Weights of a small sound classifier.
Model: 5.55M parameters, norm batchnorm, widths [192, 192, 192].
Training: adamw at rate 0.002, 40000 steps, batches of 128, held-out accuracy 95%.
Data: trained on simulated sounds of rotating machines with and without faults, 39062 training examples, 131.1 epochs.
Rows from block 4, named by matrix and row number. Each number is 128 + 32 x the weight over the matrix's rms, rounded and kept within 0 to 255. All counts start at 0. Numbers have three digits each.
# fc1: squeeze-excite reduce (model.blocks.4.se.fc1.weight, 24x192), inputs 64-127
fc1.0:102136135101132099108110107129077110136095129121127088090149099118099099117150062121142148166102116125108160140104133106135162175120111082133124127135152188100129092095121131163121085159132143
fc1.1:114127092099186097125104084137105106231136222135135108148189137148166078123089109155158174111073065179080147088127179093079176160178154108129128118151079090140134137185175094136130136111081115
fc1.2:176133092188141121241132156094152167144060111116193064119142147147088160190158096094186102146158124141180107115162149117128148113098122122143060073166124126138111214143143083091185128067161127
fc1.3:139183161135158106154128108098098191141139127128088096095180160186121108129160118165115142120108088140098101107136107124133169104186188091101115094180159119108141132141105085079142147090106115
fc1.4:130146127108104105106117100140165118138162126104115147142157105110190077088137169127113142109083061180083130132099112105110115142139112154084110100092090093111085112175138142110104121117122096
fc1.5:096131204096116141107175074091146148098157117109062172125130106139141090098106152158084140090117106080082121104134058186118124090144213145122142148132118127097114065152101102092143124127068088
fc1.6:136114145124162097120089110109130118114146120126093097106149101157132083106191104147111120113125100110116149175120105116140159162129111082065074088132116116083128109118113137095143078108131114
fc1.7:087157158108091106145160099088232165129105122086151142185147106131171089120142162082161118086136074138125121108132087187121129116088142167121076090102070122107071104193162104061158158080136097
fc1.8:148084066169151100209087157093139139169084136126187080163128156167109186188161119109197094092170116160185097138133167122145160140129110106132073070152119147165106234135152099106135132087162183
fc1.9:071155104126092115093148144104154158104097084113122148140103090116146114111136183075114107095128141120125179125102097158153109133091103137147127129061154167083119108079163097107166147136154140
fc1.10:153170151151111191160160123084128119099114114086161096107162117118060116125155080128137107169148118120165064077171115140116152096088158131135117149168101133135082134162106090111138157140118073
fc1.11:122116138102109017123118104100152120166101123097110114153130143171132087126133102116158095073124083082079168161058111104165180094129139103147114095085110115104122092169133131126105064067151109
fc1.12:116148121120073151118130136122133110115101096099168133121107086036140121108089162083136138151107120197102129087139125114068090126117116150145142152101130142097086118113155107160133165151119134
fc1.13:146108108140094078134142142084170110126047079069138089131109104138090110134117108077154097099138112084127167124103129079159166089122128120204106119090142127101116123130150101143156086064166119
fc1.14:121119095176137168119181182118187104092118085109156129147151089136110153117186133136110102133181183100189151146144145103177121167052067116112111143120123130171119124084122144123170105122185135
fc1.15:072171094110104140092149141093092129102101102104132126141125122147085135131142139106102113101134128129151098100105109147180147116153127117165137155111197199142118131088161105128108191156148164
fc1.16:066113114080142138086160060117107125161137194130092154143171095130171091098066153162114192114081074126085143051113112153067141148192169156127192174137108145148121090128155094112130151161053110
fc1.17:095105089132126123118112103070146100144100114069150080115144093175116098127089108098127160105117107124149119118160151096200181155103127082255134144155082133120106132157165077140139148134110131
fc1.18:134150154162112191106193161102166109076174064103095181108114101112132111105134186158043112115146174094119136118131110117155111080121145122104160154130142067130133113118130115107128157110128082
fc1.19:130173143139120166131147129126140136102136118131151139144158107097115135111188121130142100160142121117158108098127104160068094127094116144035110123133118148139091115108100129073143152143151110
fc1.20:074104111075124142095178097136121059113108156073155130195130102124083115100147090174118155139116107143135089108110135079136115172151102122125120213102127166212073057131099158184112109152114156
fc1.21:150149145142094156124181155179144052110151106074155149137135123088100106098149122175098112177119147151113122160105162039149093134117083136108128161076130075175085104154094193211102069130161109
fc1.22:150096097148145105127082137115178115148094101110157054119150083118134107129150109072172142111132105150147174179161158094128148182081094109142060092112087126065114153119167105122182096119150136
fc1.23:095157142112160147116145104111145115141121167102144090171167153214102120134162096148130140111144109136150074124135128139216168167115124125152119140154115174176109117171120123102120152138120130